A small image classifier, trained from scratch.
Training: soap at rate 0.0032, 5800 steps, batches of 128, held-out accuracy 100%.
Data: trained on simulated grey scan slices of phantoms with and without marks, 245000 training examples.
Rows from block 3 of a small image classifier, named by matrix and row number. Rows with one number belong to one channel. Each number is 128 + 32 x the weight over its row's rms, rounded and kept within 0 to 255. All counts start at 0.
After each channel's rows are labels from the 100 images, of 14976, where the channel reaches its highest value: "strongest on" is what is common among them. Only what is clearly more common there than usual is listed. The data: simulated grey scan slices of phantoms with and without marks. In brackets: how many of the 100, against the usual share in percent.
# convs1: grouped (4 groups) 3x3 conv (model.blocks.3.convs.1.weight, 144x36x3x3, each kernel summed), inputs within the group 0-35
# convs2: expand pointwise conv (model.blocks.3.convs.2.weight, 288x144x1x1, transposed), outputs 0-95

convs1.87 [119 181 141 169  70 114 139 153 118 121 146 132 131 181 168 104 170 160 118 194  97 163 117 115 104 132 121 207 130  88 124 123 130 174 137 172]
convs2.87 [110 161 116 168 143  84  99 124 140 177  94 144  67  98 108  82 180 116 161 161 156 119 122 104 129 167 109 142  52 153 135  92 121  26 109 135 156 168  82  99  98 160 100  86 181  81 124  83 142 117  82 183 154 128 105  67 147  98 135 133 116  99 115 114 128 148 106 128 122  48 147 191  76 149 146  88  97  84 133 124 181 108 135 118 153 121 139 108 116 154 143 165  65 110 130 155]
strongest on: chest (100 vs 24.9)

convs1.10 [161 133 120 156 139 171 117 144 144 123 110 105 148 135 149 111 162 130 102 123 100 144 212 119 126  86 118  58  65  87 138 156  64  77 141 136]
convs2.10 [150 148 163 146 116  95  79  95 111 168  98 144  90 136 155 119 160  79 157 166 105 166 116 134 168 114 108 115 146 132 174 136 167 102 122 101 120 155 125 121 136  97 100 182 127 149  85 104  91 119 145 143 130 102 126 184 175 112  55  85  95  79 188 118 105 198 126  98  97 101 110 128 123 140 120 148  89 126 166  98 134  92  94 118 133 176 150 106  76 169  99 177  90  88 111 105]
strongest on: belly (100 vs 25.4)

convs1.121 [152 143  85  81 164  92 101 101 124 112  94  87  93 184 156  92 100 144 121 107 139 171 148 137 133 170 120 137 158 172 102 143  90 125 212 111]
convs2.121 [ 94 115 108  88 153 146 132 155 121  89  72 106  99 123 107 114 135  98 103  55 156 219 109  97 126 186 169 110  97 135 231 138 119 211 101 124 174 124  80 176 114 180 122 150 129  59 163 127 173 112 124 132 170 149 105 163 103 112  89 142 151 189 100 128  66 112 173 142 133 122 132  83 162 118 139 133  77 144 129 124  81 182 126 158 118 205  94 166 158  98 172 130 150  51 107 145]
strongest on: limb (88 vs 24.4)

convs1.17 [134 118 145 119 118 101 135 166  93 144  74 106 134 136  92 117 137 129 127 123 163  72  86 193 160 141 136 130  88 178  89  79  87 162  61 109]
convs2.17 [131 160 120  54 148  81  80 144 133 105 167 136 152 143 132 157  81  75 142 157 125  90 117  90 117 190 119 120  95  55  89 132 105 128  90 168 154  94  96 124 117 190 126  87 121 119 169 138 143 103 142 134 129  69 111  78 139 133  81 167 132 103 124 119  95 179 119 128 123 175 123 134 120 137  96 135 127 128 122 119 161 101 141 117  79 195 126 121 140 163 146  51 102  64 126 184]
strongest on: limb (100 vs 24.4)

convs1.9 [105 133 120 109  97  63 157 155 143  91 134  95 107 132 125 129 131  98 109 133 119 147  75 199 127 103 144  96 111 168  91 148 185 118 105 211]
convs2.9 [131 160 113 146 120  40 105 114 146 139 164 165 154 170  81 132  97 168 159  99 160 182 138 198 163 127 140 102 135 126 143 174 157  80 154  87 106 106 167 128  78 140 150 112 142 114  83 117  88 172 134 124  77  55 109 122 157  97 101 117 109 127  43 146 177 140  88 197 116 158 128  82 136 121 122 151 150 103 167 179  94  73  55 137 138 121 184 122 104  89  95 147 116 104 114 211]
strongest on: belly (100 vs 25.4)

convs1.48 [136 109 149 105 118 168 201 108 139  77 102 130 137 109 112  82  91 118 143 149 197  87  76 141 185 136 142 143 116  95 152 170 131 146 179 144]
convs2.48 [133 107 136  76  90 124 160 179 144 204 187 176 111 110 199 169 151 109 125  74 135 123 120  97 201 191 170 140 115  59 133 134 134 122 127 190 134 120 144  92  99 161 167 113 122 166 164 123 100  90 140 108 149  94 127 157 165 143 111 159 139 160 152 122 133 150 133 106  57 177 154  89 118 139 136 185  83 130 160 107 133 162 154 102 205 132  61 156 106 177 186 109 138 145 139 106]
strongest on: belly (100 vs 25.4)

convs1.46 [135 119 103 115 169 140 123 171 111 129 179 146  66 158 130  64 129  46 133 114 122  91 111 159 151 139 184 140  66  97 137 130 126 159 143 103]
convs2.46 [ 93  76 124 119 109 181 147 181 178 162  63 123 158 100 129  97 119  85 147 139 129 151 144 124 162 144 123  92 113 117 104 171 147 159 116 119 111 121 149 176 134 111 109 125  92 131 185 145 153 103 110 114 151 217  83 107 127  99 127 119 132 141 103 129 136 132 128 112 139 226 180 156 211 106 157 165 135 166 156 135 189 107 200 153  76 101 203 106 167 153 145 123 145 126 157  89]
strongest on: limb (100 vs 24.4)

convs1.7 [101 141 131 123 178  76 154 159 127 172 156 189 160  83  98 151  78 143 123 125 138  98  74 127 135 126 106 169  63 168 117 119  92 161 141 152]
convs2.7 [153 153 173  75  99 154  63 162 157 173  82 181 124  84 123 125  76 140 122 121 124 110  92 133 107 124 134 114 221 176 148 160 124 159 162 127 129  95 128 129 136 122 150  85 128  82 135 115 110 155 138 161 121 119 130 132 119 130 134  88  83 120 148  92 120 164 161  86  87 109 171 144  80 149  70 151 136 140 108  84 135 135 173  87 143 137 150 159 106 171 142 145 142 174 104 140]
strongest on: belly (100 vs 25.4)

convs1.114 [110 128 124 103 119  73 112 115 113  90 157 116  90  42 175  82 167 139 119  99 158 105 118 120 149  86 130 133 140 120 102 182 128  78 171 171]
convs2.114 [134 131 188 168 141 166 183 132  96 134 123 171 113 132 147  44 109  89 100 104  76  76 178 102 134 105 179 163 124 158 123 117  72 103 142 120  79 110 137 163 116 140 143  54  92 131 145 129 105  92 103 164 134 159 113 123 117 105 125 110 152 104 118 193  79 212 148  74 157  99 144 134 121  97 125 116 149 137 105  67 130 128 126  99 119 108 164 118 106 163 150 103  95 128  66 124]
strongest on: belly (99 vs 25.4)

convs1.74 [103 165  89 126 139 127 154 125  84 112 205 101 146 163 157  89  84 217 129 127 122 149 134 100  96 121 146 170 158  95  96 165 129 111 158 126]
convs2.74 [125 170  97 184 192 130 135 127 101 185  90 156 100 142 112 136  93 123 116 110 228 106 167 142 148 124 120 130 133 178 145  95 122 125 153  99 125 116 188 127  86 125 100 172 155 163  92 106 136 147 175 117 159 172 155 106  87 126 200 110  98 165 136 114 130  82  96 104 106 129  65 134 131 184 154  89 115 148 126 137  99 100  68 122 126 174 142 102 162 114 126 107 177 167  98 210]
strongest on: chest (53 vs 24.9)

convs1.138 [151  89 149 126 115 172 155 101 126 185 113 110 146 150  85 143 155 102 148  96 105  93 131 120 146  81 152  88 209  67 122 103 126 184 136 102]
convs2.138 [105 184  88 151 158 102 175 133 111  84 149 124 117  94 152 187 157 156 135  88 109 160  94 153 165 128 192 105 164 196 148 126  92 146 135 111  54  96 102 130  69 145  85  82 180 136 130 118 119  95 124 100 139  95 206  90 112 119 137  84 110 122 145 188  80 141 104 142 114 113 184 121 110 151 131 159 170 131 135 107 103 149  99 147 148 131 121 113  70 144 102 142 119 122 116  94]
strongest on: limb (100 vs 24.4)

convs1.83 [133 107 114 133 136 173 125  74 171 121 170 110 161  82  63 112 114 125 119  92 106 119 148 139  61 122  97 104  82 137 108 154 117 168 126  52]
convs2.83 [ 96 105 111 115 108 217  79  92  91 174 139 136 158 124 159 143 121  95 139 155  80 150 136 224 129 135 159 131  59  92 131 132 130 160 198 142  75 104 101 127 133  89 144 152 120 125 155 108 140  91 139 130 131 126 131 138 148 191 114 186 122  95 130 137 201  75 178 125 102  92 116 137 120 138 200  84 155 159  90 138 107 110  80 143 157 136 141 212 151 150 152  91 144 152 144 140]
strongest on: belly (98 vs 25.4)

convs1.71 [175 138 155 110 104  96 156  58 109  82 129 107 101 133 139 135  74  93 160 204 129 103 114  89 152 109 109  90 100  98 129 131 113 168 167 163]
convs2.71 [117 163 142 146 131 113 147 119 141 135  85 129  66  84 131 142  85  93 112 101 116 185  92 131 136 172 135 118 130 103 169 102  76 136 114 171 156 116 158 118 140 171  98 100 123 140  91  91 132 110  63 167  69 105 196 125  82 139 108 134 110 105 151 143  80 114 125 144 148 107 100 149 127 115 154 128  96 156  47 106 158 164 189 138 143 135  91 132 118 187 152 137 108 144 176 157]
strongest on: limb (96 vs 24.4)

convs1.102 [103 152 175 125 155  92 189 138 113 154 159 109  90 144  90 141 107 151 107 109  65 114 215 134  96 127 150 172 131 121 111 187 152 111 118 129]
convs2.102 [ 66 131 139 106 171 132  55  99 129 114 141 135 127 129 121  65 137 169 108 153 116  79 163 146 144 133  84  81 114 149 155 125 136 161 106  95 150 138 133  93 101 123 151 150 136 111 101 106 154 159 124 104 120 180 112  89  89 147 137  96 148  68 144 151 125 139 168 169  96 106 181 165 131 189 171 124 125 104 148  64 166 141 114 125 144 166 100 179 149 128 155  87 126 107 110 124]
strongest on: chest (84 vs 24.9)

convs1.131 [164  99  83 123 116  96 165  98  72 110 120 152 172  92 172 122 139  85 121  98 150 162 127 104 167 186 115  94 147 167 108 102  97 150 151  69]
convs2.131 [154 134 140  95 140 133 220 152 103 104 144  56 125  68 147 170  97 121 106 128 107 144 147 137 152  96 127  85 166 187 118 134 144 116 112 126 175  86 104 182 161 125  87 150 154 134 117 132 132 110  76  80  72 119  86 162 115 103 173 142  85 195 137 150  30 100 125  90 152 122 137 119 202  97  40 100 120 109 122 108 184 135 117 171 144 112 120  97 117 114 123 161 125 143 118  93]
strongest on: limb (99 vs 24.4)

convs1.53 [101 185  97  97 164 146 110 162 126  99 173 187 137 147 100 163 164  94 117  86 137 102  92 118 104  82 164 152 111  92 152 109 100 187 146 157]
convs2.53 [159 167 183 137 154 150 158 118 117 110 150  73 136 137 159 130  99 103  99 166 151 139 124 135 175 162 193 157 162 101 108 163  80 118 163  94 155  72 111 114 129 129 142 164  80 129 180 122 144  92 134 160  85 191 133 120  93 139 147 197 156  98 150 130 127 135 140 137 158 117 129 138  87  99 155 196 126  70 164 103  91 102 146 165 136 119 180 145 107 117 136 149 141 157 121 103]
strongest on: belly (100 vs 25.4)

convs1.45 [132 128 106 103 154 109 151 147 118 125 115 139 165 154 128 114 213 165 112  26 182 111  78 146  87 127 165 147 130 116 133 144 158 121 148 155]
convs2.45 [ 99 138 125  98 144 125 138  88 134  69 133 142 137 154 173 169 120 123 156 126 122 167 147 191  89 109 131 105 114 122 109 144 216 124 136 105 142  61  67 175 128 182 104 127 112 145 164 137 124 134 178 164 126 125 121 151 197 146  80 143 126 112 122 204 102 128 172 183 121 103 140 104 158 108 103 151 109  66 202 101 115  93 165 127 165  97 175 133 145 154 142 103 228  98  74 128]
strongest on: belly (100 vs 25.4)

convs1.56 [130 175 107 118  75  88 186 103 107  85 128 104 116 154 118 201 144 101 142  90 108 116  77  96 128 187 118 104 131 121 150 125 142 150 180 167]
convs2.56 [137  52 130  89 177 132 165 132 106 139 143  83 116 236 103 196 135  77  97 131  76 138  76  91  78 171 137 162 124 110 118 101 134  65 132 126 138 116 157 154 150 157  90 132  98  94 171 118  76 139 148 124 134 117 159 121 146 143 140 124 104  51 138 117 147 114 112 173 106  90 161 127 135 109 130 132  70  99 127 100 140 116 129 104 129 119  92 172 103  63 112 150 159 111 110 153]
strongest on: belly (89 vs 25.4)

convs1.73 [113 103 102 122 113 148  95  94 159 124 126 142 105 139 132  88 103 162 161  82 104 168 113 108  50  59 147 138  89  81 148  80 127 161 124  81]
convs2.73 [ 83 191 113  84 143 148 138  91 146 178 144  89 145  99 125 143 170 138 189 154 185 142 199 194 111 127 159 203 148 133 153 118 159 108 141 153  97 127 128  86 119 112 205 171 145 118 134 145 151 140 140 144 106 149  76 145 117 111 152 130 169 189  67 129 157 129 115 177 107  78 104 173 120 138  98 109  98 101 137 119 133 145 144  87 127 118 158 120 139 150 113 133 120  98 151 131]
strongest on: limb (100 vs 24.4)

convs1.41 [160 108 147 167 143 141 114  86 133 105  93 126 124 154 124 131  66 125 139 188 150 163 164 166 193 179 151 165 156 155 127 112 170  95 176 158]
convs2.41 [125 150 125 154  97  46 122 167 164 157  87 163  75 159 170 103 129 112 109 115 160  89 103 101  61 146  78 130  92 132 165 100  76 147 174  57 109 139 126 127 113 100 107 118 168 146 106 113 109  99 171 146 107  96 127 109 106 148 138 116 154 207  98 166 157 130  97 160 155 131 151 140 107 117 132 158  91  78 112 137 132  90 102 108 165  86  84 121  76  39 124 110 146 147 133 117]
strongest on: chest (100 vs 24.9); side: right half (67 vs 41.6)

convs1.98 [143 152 140 109 114  46 141  89 126 163 102 189  68 121 147 138 148 152 108 153 123  94 116 148  76  93 165 133 112  95 145 136 193 113  94  99]
convs2.98 [126 139 123  84 139 142 137 163 120 122 140  77 174 118 151 103 121  86 150 123 154 165 180 110 141 127 117 109  94 138  95  96 107  95 127 103  60 121 172 166  96 112 105  63  99 100 147 113  80 132 206 152 115 184 123 176 129 118 197 128 110 183 119 158 107  98 161 143 128 131 147 160 144 139 114 174 132 169 120 176 103 147 148 157  97  71 124 132 119 118 114 104 115 118  86 143]
strongest on: limb (100 vs 24.4)

convs1.120 [171 140 105 101 169 117 152 144 121 105  29 115 114 120  97 126 110 162 189  71  98 110 161  99 122 116 146 163 115 122 166  93 119 100 148 168]
convs2.120 [133  95 168 187 103 135 163 123 134 112  76  89 149 121 117 137 171 180 102 121 123 129 128 186 189 168 129 105 197 127 141 123 197 105 158 163 133 148 206 100 122 182 120 137 171 112 143 168  68 155 104 146  80 140 126  62  84 179 164 183 102  89  84 124 156 116 115  94 131 126 129 171  82 110  86 104 150 120 128 130 176  91 134 140 153 163 110 110 104 126 135 129 112 110 136 166]
strongest on: chest (100 vs 24.9)

convs1.137 [149 117  75  74 136  93  91 135 105  79 139 108 132 156 112  87 118 168  91  89 150 127  96 123 104 140  96  56  75 184 137 145 113 171 108 123]
convs2.137 [112 191 106 114 146  94 114 113 138 112  86 101 141 114 167 160 158 158 102 174 172  88 113 121 145 129 111 126 113 131  72  91  92 122 128 123 105 137 155 195 180  96 198 134 147  72 126 116 118  82 189 107 101 152  64 113 150 164 151 108 102 117 121 112 103  90  98  99 137 137  93 124 156  88 111 165 115 104 141  55 151 159 150 147  82 164 142 139 113 150 130 141 131 102 147 118]
strongest on: limb (62 vs 24.4)

convs1.97 [107 173  92  69  98 110 120 132 124 119 153 102 154 115  68 121 133 145 106  91 186 182 137 125 135 137 141  57 149 104  50 122 135 100 113 114]
convs2.97 [ 63 160 126 117 162 110 130 121 186 124 160  94  76 136  97 103 118  94  68  85 153 164  95 134 110 213 159 120 157 157  99  92 161 171 133 128  86 148  82  91 142 178 131 123  52 118 164 222  93 126 104 108 150 119 165 113  83 164 126 118 121 175  99 133 117 102 138 109 167 113 144  95 125  97  99 107 132 165 145 136 125 115 106 157 148 133 190 155 164 133  61 159 175 116  51 136]
strongest on: belly (74 vs 25.4)

convs1.93 [125 155  99  65 162 155 134  97  39 134 165 117 161  53 132 173 132 145 131 135 131 121 181 113 150  65 133 137 106 144  99 124 147 118 143 124]
convs2.93 [127 115  94  94 140  88  95 126  56  44  76 104 188 136  69  93 124 169 156 109 148 130 168 171  91 118 140 124  72 134 163 159 162 142 147 120 133 153 171  77 168 143  75 130 119 148 141 138 150  72 130 177 128  95  99 150 104 153 149 122 156 118  80 163 105 169 123  71 147 141 127 107 104 163 156 151 187 185 175 108  68 120 146 163 116 163 108 184 167 154 168 156 128 179 131 167]
strongest on: belly (100 vs 25.4)

convs1.47 [219 143 160 103 128 140 181 113 133 107 158  97 124 154 148  50 167 131 161 177  96 108 133 132 154 176  90 125 132 111 117 119 156 135 134  86]
convs2.47 [107  96  94  67 180 119  66 100 156  79 143 110 175 210  78 155 112 107 133 116 109 112 125 174 121 118  67 132  88 101 100 184 171 129  83 158 159 107 137 161  95 142 162  94 100 193 183 105 117 100 160 115 144 155 144 123 139 136 127 126 108 172 134 119 152  78 116  91 104  86 166  93  74 161 123 135 121 129 149 123  80  87 134 163  51 122 104 158 137 174 174 138 148 147 160 110]
strongest on: limb (76 vs 24.4)

convs1.37 [100  92 128 146 116  84  74  42 130 197 119 109 137 101 177  77  82 150 124 126 131 144 158 115  69 100 105 103 107 144 118 146 121 128 146 144]
convs2.37 [ 72 122 155 181 157 173 163 202 120 155  71 156 151 139 164 171 106 164 235 139 137 151  94  99 160 121  90 120 156  90 173 120  95 149 145 101 108 146  57  97  81 129 162  85 190 169  99 120  79  91 140 134 123 123 163 145 157 133 184 180 114 103  92 131 151 194 125 142 156 102 123 121 137 100 145 145  92 144 134 163 129 127 161 119 119  86  99 118  62 155 135 103 105  79 120  99]
strongest on: chest (100 vs 24.9)

convs1.54 [ 78 194 108 124  94  88 122 148 116 111 146 159 138  93  92 170 188  85 150 110 168  97 117 160 123 102 129 158 142 101 132 156  63 145 110 175]
convs2.54 [134  88 119  68 201  78 164 123  94 123 122  99 133 137 129 133 105  85 163 144 107 149 145 116 182  99  81 128 139 106  88 154 163 156 183  93 139 138 140 113 122 187 108 139  85 123 201 159 142 161 117 173 174  78 113 173 139 153 123 161 102  61 114 100 100 123 126  65 149 112 147  99 176 175 103 157 141 100 208  67 117 114 198  67 126 121 136 163 147 201 143 134 189  71 154 140]
strongest on: belly (100 vs 25.4)

convs1.135 [131 119  47 140 150  88 143  91  97 117 144 105 149 147 174 127 175 125 101 104 173 116 150 153 123 143 165 110 114 141  76  64  84 174 167 116]
convs2.135 [121 136 170 147 125 164 137 137 169 103  77  66  79 144 101 143 150 101 120 109 146 133 130  92 115  98  60 185 119 113 141  92 108 136 178  72 136 117 126 122 109 117 113 189 124 123 105  90 101 160 126 139 111  40  90 135  75 143 165 138  78 115 114 155 110 125 118  67 137 181 118 150  91  87 127  92 122 126 119 108 107 205  55 134 154 186  95 190 191 137  95 174  96 152 127  62]
strongest on: limb (100 vs 24.4)

convs1.4 [150 162 130 183 141 140 120  86 171 117  93 120  97 163  99 152 157 145 112 113  80 128  94 174 173 115 121  72 169  87 134 135  93  83 109  70]
convs2.4 [162 149  62 142 141 138  85  95 151  62 154 146 112  86 142 170 135 168 174 121  52  97 194 126 182  53 147 113 145 123 104  80 122 142 138 190 176 154 141 122 160  95 133 151 111  96 117 118 108  80  88 149 101 165  76 139 150  99 167  97 156 121  94 102 155  94 123  71 172 137 125  93 106 130 179 141  85 100 159 180 159 139 108  97 131 153 141 104 145 135 161 157  74 120  84 137]
strongest on: belly (86 vs 25.4)

convs1.105 [108 144 135  82 113 109  86  89  83 122 171  95 190 133 158 159 135 148 125 105 147 120 102 145 179 119 149  91 123 178 165  86 148  90 141  58]
convs2.105 [168  70  94 125 168 155 101 152 155  72  80  98  87 134 115 150 126  95 155 111 141 112  47 123 156  84 172 169  64  55  54  33 113 131 101 106 115 177 137  84 152 132 120 118 151 107 108  92  99 180 109 175  89 131 128  80  85 167 138 108 104  64 124 201 138 136 183 128 116 140 107  98  97 130 160 120 146 111 153 119  98  98 102  59 183 176  82 141 183 147 144  94 162  76  94 125]
strongest on: limb (87 vs 24.4)

convs1.112 [101 119 113 136  72 159 126  57  78 206 135 100  96 153 125 152 178 162 101 117 107 126  88 104 135 119 125 109 148  97 155 137 104 125 130  60]
convs2.112 [ 99 121  57  94 103 141 158 114 144 106  95 127 126  95 149 112 120 129 144 143 141 131 149 182 105 117  91 145 112 154 142 162 203 183 114 133 176 172 116 190 105 212 146 112 140 102 178 135 177 107 134 165 150 110 138 118 129 152 103 119 101 132  86 157 124 121 118 192 130 149 116 139 123 137 109 112 123 180 200 124  97 122 104 165 156 225 156 100 163 156 130 182 166 111  79 121]
strongest on: head (100 vs 25.4)

convs1.36 [164  79 157 106 133 124 132 188 107 104 160 110 140 102 138  85 191  90 130 170 154 159 150 160 125  97 161 104 181 126  97 190 141 153 100 158]
convs2.36 [138 171 105 104 105 168 177 136 114 155 149 114  97 132 102 101 117  74  94  76 141 120 120  90 190 144 119 125 140 134 103 139 145 101 118 119 107 102 165 124 123 127  91  90 184  90 167 111 162 178  97 114 160  92  84 147 172 113  98 116  69 173 125 162 144 187 149 176 120 230 137 162 149 167 122 162 168  45 115 116 151 152 165 177 102  86 114  96 162 143 119 147 153  97  65 125]
strongest on: belly (100 vs 25.4)

convs1.14 [102 104 124 101  83  91 129 199 157 156 138 125 121  79 135 120 107 138 101 151 140 118 114  47 154 118 110 187 161 152 173 102 146  94 181 139]
convs2.14 [105  91 129 144 135 121 134 136  99 122 101 143  63 142 133 145  54 141 133 178 162 115  77 127 127  65 147  88  77 100 183 119 102 142 131 155 149 145 135 190 127  58 116 104 137 107 144 125 139 110 111 150 126 183  60 112 120 156  92 136 105 102 155 159  98 125  64 157 120 114 174 171 152 136 113 160 160  86 152 156 134 219 104 125  99  94 127 100 141 126 191 158 147 112 124 154]
strongest on: chest (100 vs 24.9)

convs1.122 [ 96 121 137 130  93  91  98  98 111 149 125 122 161 134 157  78 178  87 101 158 127 115 134 128 137 148 160 114 184 164  71 142 106 144 187  48]
convs2.122 [131 144 110  84 117  98 155  75  74 161 114  64 156 114 129 129 116 156 179 115 139 130 117 172 122  89 110  91 139 154 133  83 101 137 146  63 105  94 116  81 143 126 133 116  96 138 116 129  82 143  78 167 127  80 149 147  98 120 116 131 114 138 140 176  81 112 164  78 126 128 108 121 108 112 137 135  76 117 136 127  97 152 162 149 145 118 170 107 108 181 136 200 104 134 105  68]
strongest on: limb (71 vs 24.4)

convs1.84 [132 196 115 113  79  85 109 133  98 162 139 113 129 158 113 127 184 150 160 160  67 154 123 113 156 109 159 182 150  70 145 147 145 129 115 185]
convs2.84 [137 149 107 213  98  68 131 173 127 131 132 131 143 161  58 130 123 124  83 122 139 110 122 129 113  97 110 112 193 206 121 136 115 114 120 152 108 128 151 138 144 200 151  92 110 116 135 114 121 165  95 140 153 120 129 164 146  96 102 145 140  83 119 122 150 134 156 108 157 127 226 144  73  51 112 103 111 101 139 120 133 111  79  73 102 149  90 159  82 120 128 145 151  69 153 161]
strongest on: chest (99 vs 24.9)

convs1.115 [149 160 110 114 143 168  81 145 134 171 134  64 124 124 140 208 109  81 116 167 139 137  48 126 107 113  87 117  72 111 114 123 120 126 124 160]
convs2.115 [159 116 201 175  76 126 121 137 202 120 130 104 173 192 178 126 145 142 128 132 159 110 134 138 133 162  82 110  84  97 159  84 103 138 118 112 187 102  90 199 134 120 150  76 141 113  80 121 101  91 149 205 139  92 161  80 129 178 121 146 183 106 140 174 145 127  94 102 125 113 129 135 128 136 117  56 118 117 119 173 154 144 146 126 142 143 120 129 162 117 221 145 120 146 160  90]
strongest on: belly (100 vs 25.4)

convs1.42 [121 151 172 171 122 129 159 117  49 111 104 167 136  91  77 133 105 120 101 123 171 124 100 129  75 145 145 128 139 127 142 121 148 165 224 135]
convs2.42 [102 110 118 117 124 101 164 126 114  97  93 167  85 125 170 131 115 114  93  97 100 150 184 105 110 151 214 171 124 128 134 132 103 127 132 125 143 115 175 177 115 108 114 172 108 152 156 104  70 179 164 173 116 119 151 139 119 127  81 115 143 150 185 180 169  95 118 192 146 145 130 112 147 123 231 100 156  95 129  99 143 134 123  88 154 110 188  59 124 131 187  96  86 157 138 182]
strongest on: belly (56 vs 25.4)

convs1.40 [130 131 116 107 114 113 190 126 128 123 171 133 101 146 121  84 109  95 240 182 181 110 110 113 151 111 165 153  97 120 128 147  85 148 132 133]
convs2.40 [123 147 140 115 107 134 130 119 139 141  97 160 149 129 152 165 124 234 106 118 194 121 204  82 176 165 147 152 165 117 109 156 107 193 138  71 138  69 158 182 159 116  98  96  92 105 120  95  85 124  57  94 139 162  54 142 158 167 156 122 123 111 154 133 136 133 113 104  96 164 151 128 137 233 109 158 171 102 129 135  58 101 175 108 173 139 100 129 129 127  65 163  70 122 162 163]
strongest on: limb (100 vs 24.4)

convs1.77 [107 130 141 136  88  96 138 125  75 154 137  80 139 104 154 129 117 102  92 112 124  75  79 160 152 129 140 128 129 159 135  61 105  25 134 139]
convs2.77 [ 68  99 107 139 127 148 101 127 100 104 129 144 151 116  73 183 124  86  97 146  88 127 181  75 120  55 159  85  73 157 138  94  79 132 108  87 141 132 194 146  95 136 105  96 155 113 155 120  83  92 124 217 107 153  99 151 128 122  80 110 179  94 122 136 109 106 137 132 160 139 122 101  98  71 214 112 109  49 118 103  76 124 127  76 116 163  88 152 171 165 173 128 130 213 179 102]
strongest on: limb (88 vs 24.4)

convs1.119 [129  93 111  94 159 141 134 156  93 146 138 226 150 162 121 111 107 118 125 202  74 164 142 166 161 133 127 100 173 175 142 101 133 130 117 127]
convs2.119 [144  78 207 127 107  50  81 157 150 133  90 109 148 127 170 125 107 116 117 157 169 145 137 102 123 154 148 191 194 148  54 126 181  98 141  53 129  93 133  90  79 140  85 143 156 100 117 123 109 115  98 124 170 114 130 143 138 127 128 105 131 119 128 127 165 106  91 142 140 130 122 148 119  42  99 140 180 161 114 144 162 114 167 120 101 106  97  75 130 164 111 138 127 168 109  81]
strongest on: limb (100 vs 24.4)

convs1.134 [101 148 170 114 138 104 120  62 114 201 168  97 134 159 138 131 114 122 111 151 170  99 153 155 105 100 142  96 159 121  33 108 144 120 158 140]
convs2.134 [142 122 139 128 111 194 116 120 196 190 160 175 159 130 140 161 146 119 105 177 148 130 185 160 118 116 121 119 126 112  66 118 140 103 178 107 129  98 250 186 108 101  80 142 145 109  87 172 112 160  83 122  86 113  76  64 133 126 144 157 114 143 124 139 126 128 122  98  75 150 118 133 127  74 124 126 192 135 137  87  85 129 122 138 112 151 111 147  85 165 151  78 102 146 140 137]
strongest on: belly (90 vs 25.4)

convs1.2 [145 153 143 112  82 124 100 179 152 153 134 147 128 103 145 110 120 124  91 179 139 124 117 105 143  94  80 235 172 157 173 108  95 156 138 130]
convs2.2 [ 91 157 136 146 124 143 144 189 106 137 158  88  90 181 144 123 113 163 116 101 130 103 185  93 123 107 153 118  76 146  92  92 124 138 166  83 110 170 168 209 149 145 133 117 138 109 155 128 162  93  61  89 184 127  88 161 111  89 196 108 123 174 145 137  78  87 151 113 122 125 130 174 116  93 130 139 149 123  92 132 188 141 108 144 147 132 117  72 167  60 136 144 126 152 124 170]
strongest on: chest (100 vs 24.9)

convs1.75 [134 134 113 157 101 138 125 138 228 161  70 150 151 144  82 116 139  89 130 143 152 103 112 104 136 146 123 139 173 122 131 204 110 180 142 164]
convs2.75 [102 102 143 146  95 158 125 110 128 151 139 112 152 163  94 130 131 140 102  84 134 102 113 116 166  80 122 116 156  94 106 131 124 111 107 118 177 118 100 115 125 100  70  96 175 134 132 170 114  73 164  92 153 143 154 133 115 125 135  88 103 125 200  98  84  66 159 161 109  77 100 119 107 134  82 109 101 118 104  94 127 110  91 146 125 144 128 138  90 121 117 158 183 131 199  61]
strongest on: belly (100 vs 25.4)